config.yaml
model: "multi-label image tagger"
dataset: "rendered made-up planets"
train_examples: 97500
image_size: 48
crop_scale_min: 0.8
horizontal_flip: true
translate: 0.06
color_jitter: 0.1
arch: "coatnet"
norm: "layernorm"
norm_position: "pre"
hidden_act: "relu"
mlp_ratio: 6
head_dim: 32
fused_qkv: true
qk_norm: false
layer_scale_init: 0.1
parallel_block: false
inner_norm: true
patch_size: [2, 2]
depths: [2, 2, 3, 2]
widths: [64, 128, 256, 512]
num_labels: 15
init: "lecun_normal"
residual_init: "zero_last"
optimizer: "soap"
beta2: 0.999
learning_rate: 0.0018
beta1: 0.95
shampoo_beta: 0.999
eps: 1e-08
precondition_frequency: 16
max_precond_dim: 1024
one_sided: true
adamw_lr_other_params: 0.0015
max_grad_norm: 1.0
cautious_weight_decay: true
max_steps: 5600
batch_size: 256
epochs: 14.7
lr_schedule: "wsd"
decay_fraction: 0.4
final_lr_fraction: 0
warmup_steps: 110
weight_decay: 0.4
adamw_weight_decay_other_params: 0.01
Rows from block 5 of a small multi-label image tagger, named by matrix and row number. Rows with one number belong to one neuron. Each number is 500 + 40 x the weight over its row's rms, rounded and kept within 0 to 999. All counts start at 0. Numbers have three digits each. After the name is the row's rms in percent of the matrix's.
After each neuron's rows are labels from the 100 images, of 14848, where the neuron reaches its highest value: "peak on" is the class under the peak; "top examples" is what is common among them. Only what is clearly more common there than usual is listed. The data: rendered made-up planets. In brackets: how many of the 100, against the usual share in percent.
# fc1: MLP up (model.blocks.5.mlp.fc1.weight, 1536x256), inputs 0-255
# fc2: MLP down (model.blocks.5.mlp.fc2.weight, 256x1536, transposed), outputs 0-255

fc1.694 098:446491420487465498486497449546497442495462517558480513554458494482525579543450519528478438482515552473513510556542504477489412451430484447506392525520458477493473460471424511469521487510538500573538493524594546481473473480582548478493492458443564545503508508477415468359465535493505562485521462467516406427468502479526553422466505476476504492515540501551595562548524522487476489521502428490501485516502558537414417495467553536501496501489487486540520510555546500511518439470484585491451485517468561479515506545529565504509482532531396465459495510486540520522561467487503465474508466422494479527540593450581439471487570517481440500515556465541457502555540451489456479501480563509471470492547447506477530518498514538480473509498526496449564509492484497543466483513506489
fc2.694 102:562456501470540499524509454487498513561516508473521575469508527458451454498506503479567498450489498429486484517456482491520477497532519477536509509453500521499545468501529473543481558449422536582513507521444519555482559512516542534463558462573532491542519509500503494590498431511483484543510472583478505514456500524489437407404464494419411489615428481547504467509504473533467465429530562502454523497462415467503515480477526471513454504548485534482524528437465523522511445480469476503464525460521498505491491497463486490489431517572492527562466522471409491542607536464421501483538507519531436479489566521595542521480448462504530555484444557527539474541504526480460515495478563487525511524391519458529463546550506524413578475477543442559506458516535538460557491459516558
peak on: planet (99 vs 23.6)
top examples: cratered rock (100 vs 14.1); glowing rim (71 vs 40.1)

fc1.604 124:593487537517489471489495474498493520464526526462482549503544408488422433474471485453517444563486488472541457501463471468409460482523577543481579500394519504485487458446474459496464454501458504527544462537511490547520434515543521472520477520509442380532559459530516522460488508458522503476567579510481467548504481508568461432444460559490526487521495496623483485485521518474480489480514483557489507553465512525538462540522458527469486443504469469492512508501527452431534503501502535488520546462475504520503516471529554518509509534498619470525551511548526551484609530494461543500475494434532486523518501544493425540510477493533518496495521542467555422461493509514530470397512482460500487441348485492498489507482530551546556500576576464456553494582498528464491457505458515
fc2.604 097:436486533527512497521584490516502483494523525509504487436529482486511508495542532621546481478468499503510497570526498456487511533420511494518491640530454548492516511518487507497541434495426513553499496497540501539512458434522401390474475420473494520512533478502497497467337595479537499495458558424465438548518478487496486453536527495518427505535474493462481528503461508483493553445544509490470428513561495492530484508479544559476519501565552549507522511472526570471511422478521519447508500463496520483501541520532511428458485484561468477483505507473532587464608512447491451498541485442518464485453505490593484481421575543525515468501538493500492413495517494476472535476527544480501477500421510490493482467509458492526523439496444533475512514465543478489500498513382574
peak on: planet (100 vs 23.6)
top examples: half lit (96 vs 24.8); cracked ice world (45 vs 14.1)

fc1.264 104:501549492596464531436448501421442476556478486544501532531548597452438557545548531490504532513477461469504528483438488497491527539503536507515484471442524553546496488484483490445494565447471526549581452521486485601500471491495503474573548540485588485519473400467561502540560546503486490561497469480489514441532489434468524408495480517477540511522538530522473464537538548525513522439516500495458517468504536599478491528519513545483457494461466417489584561496469480407565472434503458465505473482459517515549546578549417523499482511515551474453473485549478513455521499512433455465463524513498443466549516507550476505422478470461512533426509506550481452499514491494460527607464501491496460481530530493499522502482456492502520492578571449509453578493479580566460519522466478
fc2.264 110:603490500495471484487537541460485467509480512504557509454507480526535484490523442428516544542461478527462534507543495517467450459569452561552515440470508478512246478480532569509481470519525508489546534477485475468501497534523573539502507494450514480495498533536439513475493573494510476521522513359564466488486504510473491566589549478493469470502462488495478514482506521497472494567469492538569369508447415539411587504479486493441526494463499451525467518494500496498442499503541518498541541492515457456450465468493548450529480510563513512480548510507561487498530456498475534457499513560466500585507472512448493494604523479501469440507503525475538460495475474459512519466477523481512526480447409513495532493508517494531502580496571555534477492472517513492517532509486480
peak on: ring (73 vs 2.8)
top examples: rings (100 vs 33.7); cloud-covered world (38 vs 14.5)

fc1.311 104:532499499493486602465503507510473460519402545440534438508480496547479507451565434529483468454526468518546503517469522513510459436572512458441543550499473513467534457555572551421521559497445473507516483469507503514538484483506469513410556469550548488533474492462421568535509423450483417544503474449487589511521479530529489492481494539526569484521472493486476518469483496487506474497510584490522428463489539512523490488526469457533541394452472522541403442497524484475457540462513511515455480383469465463474530509482521518539509554522470529483531525497615486463584478502488539498401533466484598485502464454514447552421499430570498487530461459493556509429485534528518491506508505512430481493529459498495539500486540517510514564444510596475527466503525434517520480497533459
fc2.311 103:552512586506502492529454542518475557509565474433479508528436530509595484432506503466508522575523482524437528490522519509506494546569545545460494485536478466494423502456539426519483478525519485401476522463514504519518458506485561467494414537579469458462542539478476516516571457559464459510549481551482509503482511501480500373475495556499511502442542526514495480517532530511511502578542459497567569464509552477451494463477446405500552507483483481471523495527514439570489504504496514477553518544520468512439441486505525499576515415394530481495521491500416500512557423476518520563509541483534505381513500461410598512589431515428492527470509531476544497500492522512545497548468455472554442447474548529495506542522476496502495542518529475514514491562545501474494462526528446
peak on: planet (100 vs 23.6)
top examples: cloud-covered world (99 vs 14.5); crescent (93 vs 24.5)

fc1.47 106:431521523570509508524531462560518574541519508556449525542500531456498534475603525583467512492456518522430509522526537569531520574573479523485459495464451534489496448520530590441478489391454531490501515503456479511546491463504564549506508477489493473478430575442540460519485534529503413497475510429546534577560469494529502447512446527496476507464462479488532510474551513517397486491430532541455527519463494495496502473508493557549490510493512494495604473447526438509519461493535409558442523472512481495472478533525474496453453509470487547593543529495484470517522504544517494486493469608467467476471486543434484478610437560424467492441515515444507481368491525451477510499510532567498501522471496461517503496513531523493495516485511482492562492443458488553485590491480471
fc2.47 099:515440533490511497577540507534497466525471530435450475512441486494479459540472490558507526511569484544471592465500470490568469502490523451470488435499518539539421523523503408523520466504527483610491522475512497447495550525502523543526476508534511503481524508489515479487498525593473560601434524448486507439443473469458518519508429473567436474509517533479577474500551480528560492548488520510513475473569441437527472489505507547507484457505497478490438448511553472456546507499520452500499521503532443502507555464540473506491555530587512484409476496504511434456337512486500485411450491375455521507506531486606457510501502490515511491588500430497450457495487507490525438531406478523494533501503503529521459495581497524509499434476461540503486455531537488456429504541520451
peak on: ring (72 vs 2.8)
top examples: rings (99 vs 33.7); lava world (50 vs 14.7); ocean world (47 vs 14.4)

fc1.508 121:478476521532508538437470571524478522514509532452472493557510539508489490454520452507482466411543449570478473579505506531476509456526535446452512530503546512479506471541562559476550565493448491507468502544518507537509479475537489550366509457525476525506468457438513621520492469505499381512503506490472538495547471546428429490493464504549519466508488488466493536488472490461517478482492509589475417504567494489506535501546493510538502452473384471560455490534557453509492531540478479502425546480473482478492506445493537519535515505506471524487453504504510482536598468526457548553344504476452513517503484481484495528419464444576566488567469439507494516528530537448480478433570534459463483497483480430465532532492500530465542579487485562464511531499540453475501450440491431
fc2.508 097:460527633502472488457444490542461531505545522445469477527499540504530481458489489422514506608543501542474530469508491488524482471533520514466488516475512505508467477460468439568461496525536491463473446459474506487514474500449552532541418542626499443481574570475451464520548492554492528571533503470472480489484522501498494417443460598507490489461568505509456465534505500557494489554558484509511552526559635481490488476497483426502479510470544475455519491518512440521542465509561466494532459505501502482464505478478449547528471470451520489489535486486389450525557466475466498608492533474557529405508475442407534516603470472490466507491461527439568527485499490553496494499482426452551451512481578516563498512482491526475477501484604497498531521532510464486484524531458495
peak on: planet (100 vs 23.6)
top examples: cloud-covered world (97 vs 14.5); crescent (91 vs 24.5)

fc1.442 077:475483504514503471508528487493505513533513451468526552483516508485482492524519510523536456522486547526519508483363485483510587515429488470603473587501513431579479495483508449524438487518460595468533532490436533621490552436477476502546526497529516533493444470424576518400503551439455496499511518509521484536493505538546497518464496472463576506495570424522478469520436514545497520542503465473485503481498528470488489512485534472485445542568476519454473508526452435491481475541598505500509500457520505489451472484502407553450507516568584512494532454540452536518616516529459503454513482477537479487444551510526408473488421483530480501486467512559512438487538425451489574457502447478450514513590528479512541480559535505494457533481474519504472474512567571468514523546437528
fc2.442 079:545492488532469515591517482455453563487604468558499520468517502478584488555471530476457526578474473505505391545468439467462477561545474530481467511489563518477363493509420464518434471519462486546526473489519495510493513495529417515512414441383437483499399479508434505529564577517573458538482490532529469462516468513489503625517554463459452481420483539497473501476484541460501542477483499455491636548562445409518497491491526538487497499469475550473544502483521482465480469464511556494543498507542464500486491508475527467478488468531462528529540518507526496506586516528523475534471552515549513489498448486458554454517517510514489490485529552490476421525448464490489489522497557510538505402437460508461497467499485476471450481527526509489501549499538488514482446511511559
peak on: planet (100 vs 23.6)
top examples: desert world (99 vs 13.8); polar caps (80 vs 26.6); glowing rim (66 vs 40.1); full (57 vs 25.3)

fc1.635 087:483480460501531510512548561508495493500514494492485506524520547512426497545444480573487578472511503597526449546486517515553539532473492462499503462566434510516523444500583566528535514489548518439487535503505514499479557548535504468500499427534495553482504494476509430544525446585573453493460466442491545513487500532459519494470505497491523449438424483455468439553479500533534526508456466504525493462500503497470511437524477494569514561496467550470469557536515512483457465432581539524425440581482535508483505490451517555446398560482503513496503492458517544586548446456511441471433421505387487498439482503556419496440488517515496550496496414543502551556507496546498541500509620495563469491619504490501564510522534479457505549527476512562515471489484487550463521489512465
fc2.635 090:433500489551474512578530431478534505527538500512527535450523505504535505518501575547544485540503488500502514553476516479480447509472513476496543551515445512478579480505509493527502447440436562531470501502506505512530430463453506455518531499496491539488608556446492496499427536497491510542519521541504506517518526511441454445518512416498434568524460506540561562492467522482489567458540522534493469524564523475552374457461481448489514512578501533506532497472491525534498440512525533474501504482481488504517494476469513425499508490489506519460472496486436555495621589487543514532535510528523458422494568550525448523474453568555512449524507518527521458449461530489541533488501503509472391465330483525499425497617483539501528396516449501461536452484484526477490533503522569
peak on: planet (73 vs 23.6)
top examples: full (94 vs 25.3); ocean world (67 vs 14.4)

fc1.598 118:518495519515516467468471460498495467547497439500501556507498526480455466560488480539522513434462500450479418510404510500526465548512448502492512466447508448513480497565505546491490475470474493560465481506490559552532448471490519476526494528529462414564458508510525553591579505484518455492482500522533467511655457462502465517451417489526579414458511526532558472479463514557543536504520474483541503464541534526502513515479481498468424499479411430438564449533455504427480545478513432505530543487537467570503573526471502581521516508480594529517419513480475487487534472518484545415544472509464465474520487444536510520483442486501484490494489501548492467498525511494515435534468487453515503578505491434446515503524523517517540624477542464495485451461535489549558596399524536
fc2.598 122:500505470527434484543515489525437429516499526505453507493507495507476440506511530540524504435488471535479455519522532558437545481472483484502523554484504560480379485499537440538522465504496485485487446501497435521477516452554616557521474451542501537535473548490470489489485463504540491508526558346521489526439496497452476531512523502479500489556455518500532537528476534497486534542470500567531420554440482517470522484508546509491525546481511503551486532520503524505516399504486520505517476458443506499502506500515475490504580529560492450488513466481484522485687496512465534449449500612451418669488512522588477515538568493502490467512474454521433494487512507486502511508461510537498532542457416501477418500547509489554524466484518494528463468530522532474496465522437435
peak on: ring (53 vs 2.8)
top examples: rings (100 vs 33.7); ocean world (34 vs 14.4)

fc1.195 135:541487543504506556520483469531530448528412511475535480432516506500447483487517494474481508484507547444512477602489533432566532503622471567500648485446483587487517472470498464441383460501480554554511513561510444547501501478487511550525504447489513437527468519491516506502574400516535527505488478525479495526477497512503507521519519505537546484507486398495464444414511512488542515449497510441597476463491524522458543500465490485543456485471442497486528465471498470529483502471542548413508532510530508522499491551445514499588507508491498443485564474491556546510629521512530458595518494500526508533502493508415478485514472477611538514515487478481519405517547538489545469500501459527504518436499527518528511561482509575535500524463470551477448488536487523512488422503493566
fc2.195 110:530506487510483485557426455512524543471513508622497523511518466532544532511459529393482482637527496448471513451450476540519493454503535489466510458514533462522399565531447530477471541523533483450515520484509489497520486556530486415509510518509513514543557529533496518474568490476543453479567543594441495497505507604497458398458462570464539516549526508467548522490522485576505562506522485545511509536467456515471506512532536471505529507482534505516484493505510486452524471528505479573426479496522489454503509453550514556539468436531500570477515506487536459456428496491461529572477415438537575524524428498464494524504476474429475518483426579399514490494472489536532477523508554484525545486499543510503503501445536496473482594435538509567543509493538507524566488530540399
peak on: planet (100 vs 23.6)
top examples: cracked ice world (99 vs 14.1); crescent (79 vs 24.5)

fc1.657 089:513492549531456526474488484545563544488489541488491539465518574524660522460501545501486505484539420489541558540437548485491476422541569520551428503527566505453508508544500482498527489485510489514470530535521550501450470516552477483477496402484501536485459494500479473470478477447514490448452549528481490450515439561497451437510512504509484494517515529488476444444522505436495527521486551536472591498538475441462444473521519454483450533487495553488443494472545456385449479564467450501569466446554502402522488499566524467499496469482481496492505516439447516507602523501509470506556503494534444500511495437428520438479538511518505480569511471544476477500511489499506475462456509458440437488608497440508525508573570459535509527581514504454570527497470502598475432551493551
fc2.657 095:420549543499539496519472427500474464512493503504551526506562471497403511503510499475500517428496509481532537470509439527389529494474527522474522477471470521515506480555395469462510469449452558534487477437494500526483575525402440535480510552509487526514583433530504458462600438458472503500493412481490467487543479415535502503500469480493553535499471514510508542507499460478488529414464502499514462560484511529508578552518547527471519470527491480406517534557492508553538511507497517548481514482479488543509414506485507496483520579562457506489454466531619448504432506522449497592451505541442523530481483526497495508507501470505555561520576480505454470491470504510450441499559493473517476511498520448492487542466518475474434527415486469574497465539537488459584580507487370
peak on: planet (90 vs 23.6)
top examples: cracked ice world (97 vs 14.1); glowing rim (84 vs 40.1); half lit (54 vs 24.8)

fc1.52 082:531581523497563553466491522513537482519477523482522537524479560476454546526630552482487577422479517460505640469469457505535519506584512530514453488499542469541538481491541513516486494452506551514496511496505468492464479558572561548536498551556502476470458478491478458544515492510498509514453520469566483487469521501505509425513483509502492547537515533482540543559549538515453495493493453511423554501438507496466491492527557462549429524516487414450475550502569494424475533474492465469496404521468545455444487544548399483528395515462425520538481498469514499508567463508423485471510425549474465501472524505482521482529531469431543533484466505541548449434433492482514476539475525491405498573542505566568401526505453441480517546448510504459480524532500476517537502515462515
fc2.52 069:483525523470490481512511514523501591536554496567482512484550496523508463450461504554486457579469484534487516570495479589529456480521397453561504460461462436517499467508515557453485542489511488556506518550489530509508488436577593512488509503456474515478461595513508500527560571508523481486525557513492532489450506461521517582462546473524516483406524482509502462503427484500500573533507482519518384475524496513468469512511503533413422463529431500541486456500478472529458515540485605522491510443495422495526409476443589487465515497556496483485534525526523463485515512488514521564476557484493566558510469500429492495478442559496520470489501536512469526538570520488476556478472549554550540429513485470489631512534510523524479512561453512558477476412458437499559522465559477
peak on: planet (100 vs 23.6)
top examples: polar caps (91 vs 26.6); cratered rock (85 vs 14.1); gibbous (57 vs 25.4)

fc1.375 104:467460490528556499491526511470493437524501548512469484529496517523518468528508471503450494352487500594516491515510509471556483488510501501473450428582498486517481451449563544480515540513498549444474514464489483490490643543548531497474513436519527498473466562452486502525585421547598475509457498442429544494525491546485512498449495490503576441495466491471458517535506483569507558507438442467476485470495468462450481463581489456550476454564489510515513520513548444493494439488465462514442466505513536454506523479438440509451386552573510553501485561489454514563499478509538553458441477574440498520487432527510453492502463446529514530432425476496498488468562528531474520478511548497550485488587524447525535480499532570552454511474492473509475483484408441523440497495478481
fc2.375 100:440547572498501545527599443576453526516482522488516478457533461490517489447461552609521488547526437473535478510500522496442517528453509476504540649478474443503541448533490483473550423517489520535509501403502479568519407466502492437501438478543519598541564480510512494477529497459541548530478538591474478520475505476489473436490504411476430511482447514489526506498469517447494497516489503552493478545530472484582442507490533512479518510540442540492466487491529503527517470502486528499553495487530488529503547486470560481515556484488510496445517452508504499490535532481498491520489493439480533493453601517489438506427509529500494457563513500504478489483478516459481540525476549505475447535431479515431458542571474535457503387551421517486529478424495538466476529537515655
peak on: planet (63 vs 23.6)
top examples: polar caps (93 vs 26.6); full (57 vs 25.3); desert world (33 vs 13.8)

fc1.17 126:557460525555514500449483526503455545502483445431400498523480465510462440437493522555541436402508409519492478499478522531453519476543504491519481487492540478519482452546552590534492551492483467495431432490491499528500499453482528548445489443513499491539423448496449485481581486528558480545530436433617447468483459456490504533461500507489432484517553498539461501496477476472557506546496493494514536508552568471511570535526488494493431509465428505522478521514494434509494457490424521448591522438510480441476518539524451519456541621460532528514475493503605495500571503599486518489422463498533495460527525500522454555444445514563499522489463440570591475468473496498505472503472515484491455541533430511486529500471511505529509561459543514589500527533474473474534515466500470
fc2.17 101:518509554486447478538515503527422470474532517474494520507556489492514513508581422450515507431511511555531523528511474520464487487530471496458520555471456547528439518444494441494511530430465487442468457465450503486485481505506595506437448434538513497488455569489486540495597436516572531457486567437452528546565500526516439517466496478580605500515535459519485473492515495564454566517522511492515483508441456465450478507500507426582493525509509398514534496562519483498465559541542556461470474488463514490489453511498547383545421496452478437453553469503498503526505474396499507558469540607498487546512492479520584500623553536465457478533528505527541511505514509517483522463497515520544571490512510494516456526582466485517522513536503495420458487486500498489539497579549487
peak on: ring (91 vs 2.8)
top examples: rings (100 vs 33.7); half lit (59 vs 24.8); moons: zero (56 vs 25.2); cracked ice world (40 vs 14.1)

fc1.76 093:499478452529438571583504485544509563541500515512501548493505443481490493461535466577493421386501520490494423470500442499500524470451480454473518363511487525517485456526425517450486518458467454567485454523522511482482464471555535528476405489512474482521483484540455593489522476509509498485482535505477408575488509529486432508539476466469470501493503472453565519467401538574466526480549501505514398443508450527421495562594509425471445531452460507497484495532484544488473470473475518499523522554476457510493482594527415498557475513536432496452455567476587479452581542508536559492516455506483495564504521523518511555486508493508485486469475489483489498470580538493544486508484462527500498484529482425459550494529524515519525526448512484547528520530428483454527572461441475
fc2.76 087:495487513525531460460515501488480488451519496459473494495540490490489456495476472487513504448425517531474492487543540499513528507425503571500454508484473487513496505436539473485547536529495510411508451503537410450491479385465483499529528541509521494528452468486509438491470532538469526495613547479505488555458494500527482510498427542492591421516644487521508511531550480539509425482467435443395566526407539479566527514581524551521527527513542483507456480522502465586488464469391457496513497517511519497500521519529497479492504484517591486545561526542428536497434492492443482444545483461463509400474546466461557501498504469518449499456519511460522571548450509523487478483504482480534483532500484513570501508330491454442516450483525452529478493483536455506476462518502468
peak on: ring (100 vs 2.8)
top examples: rings (100 vs 33.7); cracked ice world (55 vs 14.1)

fc1.326 103:538557477543501505452504502462496488545480499500537501477499509506479478483546502559483506440394485402470535481411473501516468532495483486521458469475479497485503478491509550516492480516462456556567540522567489553530465487472547497489493529537475461500382523541436513515559528480449503459564523477516469557545492448454528410493469482558550445506465478524519484524537597567484630562549400539554518450515495576470454522487537484476480494501489438471500529524477519447523557514426495492507420546507528533498491637513555555463610524499555467517484537462568552480522502452472550460504492436593506490511476475550524494496538478428484520460501469550459474438501466543455479571529493489471484505487497518481495520499476524531511537501599482538486459494493450515488553443460449
fc2.326 114:521464537523439496521517507532505446491442484495538503532529493466484505505497433484515499394520478494477489477517475527480506427481541509503535511494504507495419489510505446537540532521465499514481493429496483507486510496548569592523503437521525484525512509560511493477539492474532468551526505348489485508500497536535508643454464506502497437535512533561515502507510542505511487553445519487509477505456503526484610515507519536486522547495493446506496528537473470483477436450522517565515561507510418472498540492495504487513513512516488487442466499545508370506574458565464509447452472507405426651534527500576555521543539430541512517524500428562467500507571483496554497534466474467501511588512397489467441500516527521477511520482518481580435482487580555507478516551525429
peak on: ring (55 vs 2.8)
top examples: rings (100 vs 33.7); glowing rim (67 vs 40.1); lava world (34 vs 14.7)

fc1.555 079:535509497601430511487413474499429541485497472473491486543521487514516447514522509534585503501522463516503504513390461581445535504554488482466498523488525488475498490485538541545513639506522510533488440539489489536495423479517548521506499519527469404471477443532497421472527506511495524542478440379539434485482548492491480437426382564472444505501548553548478492481412509435513530516496577497493524438524542479521494479488518511511506527435487486495499556473534503496493510418477504477538478462497513490586506550582485464534508470459511501555420440497496413486541540480464474493437471518505498508505513442519502472530433518477489423533493393595494538469493468490527500512533522515532502516534496530489491514484490503479492623499551535469550520507515589484513512472529441
fc2.555 074:469492587490512536510491492522528483443572559465548507539503522534427512476501488465487536467456504546486534520497480533475523448458503461498488537505503580515382504518533521521474457461515485473461535519442515445482523483493550529526421475486552521490482519480481558478597551486567460503567524462492493456548460494491499565494560458481651550442524478485463500467509459602494534511540492516438403523398471524402464501491473471476408489466507415485493505503485535468458535551516496512494529509527576452540456457460525443465400533511487520465520535501501551439482464518508501519527491575529506538510457522505557520581455523521496500491533466476567536516474469493494502480510460476556470483492407514532495493498509418488499544540566540503427551431544494494501521490600546
peak on: ring (27 vs 2.8)
top examples: rings (87 vs 33.7); crescent (53 vs 24.5)

fc1.281 091:537485514554495533517530493516542477443584552528536533523472417502465495441508581488507448531578495541513519445507532517478545495588571461547471465493489495451419528456425505485484491492430505440532497426437503527548445493516497490503486498529510444526513466489477464425425482515462530423502515462538553527477523531524553556473456481515422465532537478482454461535467519519530577482416461507462505476436554539516490555513543488497504522463515547455369475585518538500490484464580545511523498504438480433543573546443520477488528488546482469458466524514545449527527532505478559544498514547510429517395492499500552517434514484563516570495445510533502494527562545534460441485548522489464460507498412390475483498511538528495519542524503469501529438503526554524473467497445505
fc2.281 065:478462500509502522496508467552539560462449482480506478571534521492519491561544510464538481531456505497516458509551481505499520546559459442484532474520572530509530544529521491454546487483523476452497487493534556506470563444446457559485506516423490478515488511489524502543366469533489456510456522537488535519515502528533496588514493490486542494548475522517501520451454467471467546460572552524494530510549441500486605477520467501495477486527510438482552487465475523550460563521541549454468506504548523541495544483465468449527496468440493559473530477514560576546338515610522525509470562553515646481485470565501547576520466494428497505451573518534527479508536440514568513554505449480500537452500554550522507493509411448538509510477460523531483521477542558476591496547485542
peak on: ring (40 vs 2.8)
top examples: moons: zero (91 vs 25.2); rings (84 vs 33.7); glowing rim (71 vs 40.1); cloud-covered world (51 vs 14.5)

fc1.197 107:486508459429542472454513456535547498450510585524523491488442474462505499539494518501479543543502544489469489487532502447500465544531524497495511510486463414525450510486522517510466498485490505527531524524495472452586447445476488501502499525490573530474437493496454517427465505540523519479504473484528503512472543522564502538552532518496458517528521471508491511556510576487478505545481477500518525496496542491524455510522506461498602529512487518536485526478583488498434521501504583467396506447515525462503444487482566533503484577481472408522502454426505595482565444485529513485521563324483490453499568482530522423511507510367427502519543500513453462535542413503484531508456521473517518506455517636542509534543515538516430490486531425502533492442523393531545455537507539
fc2.197 113:599513446411530534518453538555451509495458438555504561503497546451489535480498501517496477352559457449542425509465430520488538538532511522479513476491542537457502480520569505555459512482501541509495556546476480582514522502530566473490526483561467526508435513505486463623455511476538510503476496518498528539502478558487499559466509562469498469589485513510491490487475479478489467503515571457535457490504486555435536468506456539494429517551530420515535573532453491502537519448445482542480492490497523542506521539514500473517473445459498517515523458509486487567670485516503466525466536525503516591504450525586514522403478425481563504487399508527496459479522466462522529507511445528512501558488439508471453484519485533526492578515526527521429516483518562460523470504544498
peak on: planet (87 vs 23.6)
top examples: moons: zero (85 vs 25.2); gibbous (60 vs 25.4); desert world (45 vs 13.8)

fc1.170 107:526492532513522561422497486510501452522512521506564498493466525453496528499557521519507502488436533450483516456454445498519441560479534495462491557515456457505499470453508547526530510536452473539549487571516534574564428455497511543487522470528437450536417503519411520487530558491466471485528486539545448564543439410454531471499489515557565428492454465591490498514514564526403582543551418551539438530530500588475435506448519538447515508491486425491463513503466506474538505524498469518479480501499496530485461598500540520475596495558552451508440548487523554445537547470525529461499562445499512537545491486569526492500513478382442567479504508597472504471490474506478486553464480502515437494460462548491511475517505531525531540553520467547492457453499420497508527458466484
fc2.170 117:587494494517431484478523479476481498479483444538555553515517470484488525504495436480517509377497488507489511501531485504467497484440481506491513454470532511511484502504511491530524517506486480541517511453501459490484491526514606599515557432504520470507522501528524499467503465461507490564489567405477484510470545517488555534479462494544474430615520490501514470489488521512493503510397534470543526486425490523462581524514526496512501497502525475474496548522502526469488464432479500588513531491525457457516549470489531518474524520538495473471481535497459353506542435513474527353445426526418471623523472484571529500564563415572526482517482420560490505501545479510530521469507474473478554585550403480490477489528489541525508515498596449559437513502518530483478521528515467
peak on: ring (57 vs 2.8)
top examples: rings (100 vs 33.7); moons: zero (57 vs 25.2); cratered rock (42 vs 14.1)

fc1.148 085:484499444550569508430514459542520467493500519465543506566548534546456528538487448519457557475443521515501490436515504522591486486455492464472514437561475523545518416455599537497520536534523481496451525501547476542484568551548477422487519515498502485452474560524503514484572456517531503505452530480468509507514511449481556441464468541533482456488429472514465434480486453524443529520440452495515414522567454477568399426521511520505435457502560539496499512531626528512476423431529511554420480484506491490548461541493483482486478631516504583536501553494464475497545447530592503430488467562461517501475468513511536540526425463514471494433478480488432545482463497476548534444489534536526487492528509482549489541520519548501514480500429525513504507530509420540488525514521458
fc2.148 076:453509590535513524577561459458489459541530456489597526477517491495546472433484514599536476544514472514533511488504551438479471508433495565486483576513493473498551460508469504498499422452443501475441498483470512509521424422496555386488540479485518581547517447458487467474437535517523521545507546530470519539472502532496467475556524473462419535490543495477559516518474491502534492450490504545450532533497493475573369490492518492519513507545479501548509491478507500582507475491467504470551524515483559517455544477487530442489497467477540531429574507511473516524574539519507513474566507453490472402491551487591462527476480493509495448488549464510524511478487505517517531484489521506504419543425519518490447461548489586518547434557424513504521457466444533503475554529530642
peak on: planet (78 vs 23.6)
top examples: full (89 vs 25.3); moons: zero (55 vs 25.2); ocean world (43 vs 14.4)